From a checkpoint of a small image VAE.
Training: soap at rate 0.0026, 6100 steps, batches of 256.
Data: 203450 training examples, 7.7 epochs.
Rows from block 9 of the encoder of a small image VAE, named by matrix and row number. Rows with one number belong to one neuron. Each number is 500 + 40 x the weight over its row's rms, rounded and kept within 0 to 999. All counts start at 0. Numbers have three digits each. After the name is the row's rms in percent of the matrix's.
Before each neuron's rows are labels from the 100 images, of 14848, where the neuron reaches its largest size: "responds to" is what is common among them. Only what is clearly more common there than usual is listed. The data: cartoon faces.
# gate: MLP gate (encoder.blocks.9.mlp.gate.weight, 384x128), inputs 0-63
# fc1: MLP up (encoder.blocks.9.mlp.fc1.weight, 384x128), inputs 0-63
# fc2: MLP down (encoder.blocks.9.mlp.fc2.weight, 128x384, transposed), outputs 0-63

responds to: green face; purple hair
gate.131 109:486451517502499488531475488557552514465446579517563538481466546470494564467504494516519514547522460537459510450490441436476429469519482464595496532533410512525507515483511543523513535463507490
fc1.131 132:494461490424541494488541550534504489475518467531502568491441555527536594497459501564472517497530474508428547460445417507510531464497572533488518474473459522495575569504538552498551478543484476
fc2.131 097:545517515580512468502521505449528479541444543440516487500494497498443488548506544449553507441489568512536454499475483452529475479553394438456497453550461548496500506514454487527519565470452470

responds to: surprised
gate.239 110:535520507497473437559490522580538464534497453570534467500505576588505480479482468444505440469532548531459469514505518511522513441586519507518391483502528517502511507487557488504532519472491474
fc1.239 113:536488373442573496495519469468531495554525613428505486469547485512472494518525441571494435441497500520456518425428416514467498601482531476476406494521479536496514478476514488501444482534530480
fc2.239 062:466481521518603529451513483469553409505491529468571506500481468539495444523432464548474509546458464465504423555480448484456562464481493530485469548506537547457497433499469501516514517560476514

responds to: yellow hair
gate.310 090:501538545491491482491470465499556513503528481456540541492582499470525506526526447457514486485449488535482511497494519515466403455507549510460493510563508574485486512461440486548530475546603547
fc1.310 089:546532543524453524501463465475510504488520456480529535543530532520503486515537482427558468490476488544478524465501516477427383438580545498507509520564516567483499517444432464539555466478546555
fc2.310 117:527469497512515490563566518484452558477534532485469457451454525497468529528537543432537500456540563464543512407470521493559584521507524511485461606457524494480499487523493492511493475515417465

responds to: orange face
gate.372 090:524533457455502475448452474498510488561452468554537520526534555530511507444539501461500438465504453476555414513452449514530479472516475483528500508474582509468531470536544453541444523513505461
fc1.372 078:512517479520508481517526498438516475453440463474466494517481460482524410591417531505522492496453496489474419525498509494474443432519487467398547459534491485450444607502482480504564462522512499
fc2.372 155:526540478422466532476502493519556549584502461536565503484510534500477525446541481480503451427504531491537502461488502488546493463528479505490470538461574519482552455516587428528479503498486504

responds to: pointed ears
gate.259 090:506511485465472590541550535533468460517532530455491493562555483467489434499478513474510504445515450448501443524476534497505548486420474414503486469425462579517498540521479496435472490507538521
fc1.259 092:473484554504580499547518493490526502522540519520515517556500465464515429431500469538499476415535443518501500502519458542470529502427478444466526493521506470409531537486458439448536460542490539
fc2.259 057:518494433484510491458535503479532527462514463520545454465414482471526479526507484478504558443466573551505547396521559426499521513466522436538468508459469502508505499561513467504462492466448536

responds to: top hat
gate.342 083:544451520520540489553554503439479513493519559483494455492536536543484503499481634532523536455426586531550505485534516500438426553489446501441458471430537439520454469504480465521482485495507503
fc1.342 078:500444479536532498502499518521429449595548494472551513481517530512512484472536526522501515530508520529546549479454500499496518501526510511496495517436530445507508508556418495508481565453521492
fc2.342 054:554478501496488462475523426463523452515553548477498484544517492580478584534550436519561401521488529481422509440464551475572568489446583465483505468507501464574581469398469533474498506498531434

responds to: white hair
gate.348 070:493492512530491530476452513527565452504528553482477437459473450591507540501508528537523513547483483410575455561542505536498527425499468545425507526468498485491566501524443565505508550537558477
fc1.348 069:516521463555445545455512504504533518530499532455483480529443472549496535514471491615615496527457526445569440479480522508583522476522577484490539547551502494478522532469480500498461502512525471
fc2.348 062:502499438600493498555578430505537490446510541470493432515506524470487473521457552480531466455479495495428525495467515464380484475526473486505464539529452467471545491416542511510474460477472562

responds to: green face
gate.268 112:426515507466477565520556465488469527535497471489460483505492560509498524491503555486469502518497479506475475465524503461519513467512452418531427589553611468484475452539568464536492521500459416
fc1.268 107:478493567489466538494521428506546487506481509451476447516502496531458480506488562512448507499512484508484474513531478516536558453463479435562477549555565452528492459469574495577473524567493465
fc2.268 121:525461518589507437515455479523532545560495508500474488547486534520496484466440436491511525460459530448536496480409545533473529484494596506490536495499477462485476521482422505366488481424488561

responds to: beard
gate.350 110:521528474526520510525474424521546493525527510481527515503469474499530497454530538387536499457511410441500542538454470535571541462462512505518489434574445455513488491516468448506448506498466497
fc1.350 107:499501496544485515517473452466528505515509533473489511483473487549525460484511561425513494485521464508557573540445467511523630513488471539515502446563432457556508465541481522486458489491465497
fc2.350 148:504490461536509460492549549467506462490500483510550506506513483505486520587480443495512462485489515498580584445541512508474543506509475436473486506485535544450497550499485521495511456511519503

responds to: teal face
gate.368 098:471424387500510533506539496466539499498557508533494561508500601562502545533476469510461473502501482540497576473430463520552548543490504510462496521480554495549456500507525496485536482497456536
fc1.368 111:452453498532461535475507483457526549523521628536537532482483564535539564469448508484475531528537458508507587467442456541497515517527480505498526522437550487544481470534477471505543504508519516
fc2.368 154:583566545440511501570503479527496473528464501496518501523498399517485458503539577479550545462479486495525405537539530487477517443467524497493514408522460536458552520469499460488476547511528492

responds to: orange face
gate.303 060:424460483501530495522488507481482526518468553516436510479460506572525447530461568519586395473530571567506479505528519593449551525477508427500488461441532532481455510465509498500594533463550513
fc1.303 061:473517549495543509474515454495469524533511506483466483511525545515515566465404483575427540472508509510487534507498533459566573432528498472487486490423516497460522529482491495485585486436502506
fc2.303 100:468492469462544500483528499459498444477509548496545530472499457530472444560571544475607423477529495529582474492528470550458502601502485443510518510587490530486453516502495499481467539513515538

responds to: glasses
gate.95 129:505459492506498525546479479461570505497446467554523486555526458528534486518391483470536506474491444535465458518562458542519473560497466493513468463509486527458523521506527416474514592493511530
fc1.95 127:395519470509557495557488465506527459438430475555483480463497529500498480486452429517578512468490477510507507510544524481529509474492519551444485495509454437531454574517515496430528554419487479
fc2.95 067:588494454369496531504399541490466517603506524530469505550525477496483493521444511442519467469523530545485512468526422508504575451527475467480524483554511489546521473490507461491543435460456518

responds to: surprised
gate.222 154:517511483468452488485492527524474482512530500502463441536536430521481475469528505446455440407558542447467493474531505454532562483554460550477492478469467480471483477506530521468469458515541438
fc1.222 144:505481535485565505524489456512472522514437521492552497458491590448521498543490519531479492604464499562513530511449541514428483538452538422484491446549525540569527528492413529541549497469569521
fc2.222 115:480478488569489496522513477555440452522521494536514471465519515515504427486451499568455441539562500516496519495546470517515546492549451503516533515484480535533466460497532508476508478559568469

responds to: white hair
gate.236 113:532489524420446504438468602469429503502534438468496421495503429516518494444472514557443486454490563506604421464447464443529518515534547463472534502504508569482464580538579514436562470458484514
fc1.236 117:472497556467469548418499545491461574518485447482551520472456379483485497501496508529455481504472554511554450454419457454504533465497582512439505442468507616423533526561519535491507540492439482
fc2.236 112:473502495458525497514535471493560510395512495538510540411584431468403535585461507479554513463515478516527510552481521532452536549520515479514489527495429464518496445426442539549516474516563498

responds to: beard; black hair
gate.244 084:464515454542586552519532499419499474500555530469542495412493585449479498435408456454519509405473441521487549476484501547491494499511477501475488478456488426510488467552556432544451541460478490
fc1.244 076:453462451537498478502473494483507519492433424569485542522504465539512521501492521505524482519489514478490455516554518479568450573484567492498534492476435589551451497543436506438529529543550419
fc2.244 073:455472497577559519514468463505509575451571529516567454485472497426547466530508499566512532416471426504523451489516506522503502565519470503502511465545460503461518413519446513476474551463587448

responds to: glasses; blue hair
gate.282 069:499476482479477531541484489520528376537483563535507519478447465484498548495482524546510484517481507470515569529517520497519501463490524492457504510504515497426483491503481448546481516473530585
fc1.282 064:507479478533482469527510522494526545535580409505498503516491559454501568488537468441487512502507491563492497488503576473524562472479464493484489495548522461526510464528554440454528561470450513
fc2.282 048:460529494539469476536491542500520570591504438490403563476534535478550571495438504436538567497489555518465413424482523521483550529500498540499467486565460559579487502515476454488474471477528525

responds to: top hat
gate.114 106:535528483514492443478534480481523488533488562457496510503497478488529518563441447544538490460469569479540458488420452510441516482517458501507503521557530500555563505530495471522512421495475398
fc1.114 107:459514468457543507557552483514486449492539441406567553483479417503490505469466507543496506471520510410556529529418443496508516468532467472478434446504559524482547537512520542474492575443503511
fc2.114 070:549506541488524519501482513456441491461501481530423475473499511458465459514536510417491449448508470571499511503492528473513472547527546473543449485437492440505436493483549511467492523585503415

responds to: black hair
gate.299 078:560609443546498488467486496462483480514481492480525549505492424465439535503547510451417491551449521460531546485511513476505467498496542538500583449552481508522439532516427497513458520503465426
fc1.299 070:534463521475520504544593450517563493496538525515507472522558562536530507431485428506485467506540467561484433495570446437456480522441460537504436540480440526495510453496584408468519451516478582
fc2.299 066:521496479513517526426502507498468645485478438491531504508500521462485497448537515500427512540576502521476473470507528485443510507555537547512515486495504556502496448533462446480457522509473481

responds to: black hair
gate.64 086:491519456588524466467530454495553502499475506518421501484496492559523525440571547506555470528476430480416526434433510549476448565496553502567566539447492506494434455505486519493534492556498590
fc1.64 075:473522423527494506510484508490531548480429496538452539532495511555539473562552547525507455514463459442363511537516443477548477523480561445480528506552548518422506475567434562523480509568533516
fc2.64 069:522537448441507486540518513432463513497472549465487496489511508451453469544449467493446512475461597473509436548520488511583527436458572560498497469560503519487568535515502528457476538534467389

responds to: white hair; pink face
gate.246 088:499524343502503490470430424494483538498435451528529530501529519549407587515524563450517479512582540517500541560547496502548542499497535537504493528482449488579480538509463493515550531513503516
fc1.246 090:488531406492524502483467454512450513482472597520513497521486572596495530576551519417496520518577458509593540485473498522532506481485477563527490479495505466580484510470458541482507547532478501
fc2.246 144:473472630549510553514553558501520404543516540471517449547455416451535490490453525561515547517441464456442483515503478454472485529537431514535473520524541513440573528479570472539467496466472508

responds to: yellow hair
gate.145 101:504504483575493421443544510493524504474478536528496437456515491478560518495420495503435471481461428500520479560440503541503547527472463535531516462542506512571463528523509540521515507536509524
fc1.145 104:517517519457520528484464529513529457455575443447451555480525519463474542511492507577513527514500518506485462523514561442570469554578542449498439462499452485468552482516531500440478574455468496
fc2.145 119:508546552467474508405511500490486520468462559492567508502544573503631515457499482523485499491472460514517477550536519543437405588492541509522529525521468501513530490528511529471532494513464518

responds to: top hat
gate.360 155:495483498540437490520472474581525508467500463452516531570529498496508460545491506533533520540428517526523492534487577479551548547456471513535488468502483483436439553480377567521541495498475493
fc1.360 136:529514475530540449508519519500418489546520585445461472450500504485495524451514504591468544462515539508499427500488493465520576552568442483561514524486474539534517501523476527508539526517579559
fc2.360 109:532458518539480530473501443499526440521496451479543515516496523482493442419494436472474500524480531536547547500444595546481541544509545477452485561525565502464504484517397553510538479510425510

responds to: orange face; blue hair; teal hair
gate.367 088:444561461553506477585455468501502503515574584524531520540450526578531434519459448460468495505554463403518455508449476533477448481426460531523514494438573423503477494493512477480490538533488484
fc1.367 079:563520505483379529438526538433478499505418591405443531492533493484495494460562532559540531545458557527483554495458464468533477516505547487422519432510507479480512526496467470476505444463506507
fc2.367 061:514506483490491545559463476475492485573489594510565530556451529550551585531484529499490503510474528464589461494458407495516499531499458546483546503481503473422538454447489471585484512518502554

responds to: top hat
gate.261 109:467523534551512553457430512568438484499464525425503472529479482544507522557470533568551475503517503549529476578520535523513488498524512498496499514500500504491594544464551493499512469444515452
fc1.261 116:491533538484540553410453510551458542453475494409505522545494540492479486499445489510524467525477594530507407581496547496470516467472515477507549528526469533470573532525509517477516382479509535
fc2.261 167:542445456513481460555540478444568500539462484553485479451526544459521532464474425496403514462530449475476529453480454479490476553503474524496480474425470494501453444523469474495507564528459481

responds to: glasses
gate.215 074:559530536579479541466486456414565472542505577501551542523458498528487510552491456475466542506439491471456482478514487456458574442495498478531557478462464482496520557482513580419529504484568534
fc1.215 067:509551472532481526465499489449533522554490481497488522580484549585452548525484515439514525474502497447402462491483498517505585443435493483537512462537485551498456525520494523457498473476518541
fc2.215 056:453481543444507415511475546559449523468536390500436502516550498499471528503527552600483494470645509534535489479485431518471519494503494519474485540496494532551452468564473421498460458467515508

responds to: glasses; orange face
gate.23 095:489526462512504505526562445507497535461515380450526459428514549494513529494543539505502551539498495525479454464401484468467462549546526501547483486490528405456604475503466463453549555511543522
fc1.23 085:516483478522510499481476526494516452496519596531493504600549444526481434468426451529555481480520512453485573538563487499519558498475511529529544499549469544537421524536561506546437484519510477
fc2.23 169:495528490497507526513536466505537554486512373453502422416513520522505520487505575474503542497490519502534440429474487494430435502545488528541450523523537424456551465508436408460560535512505531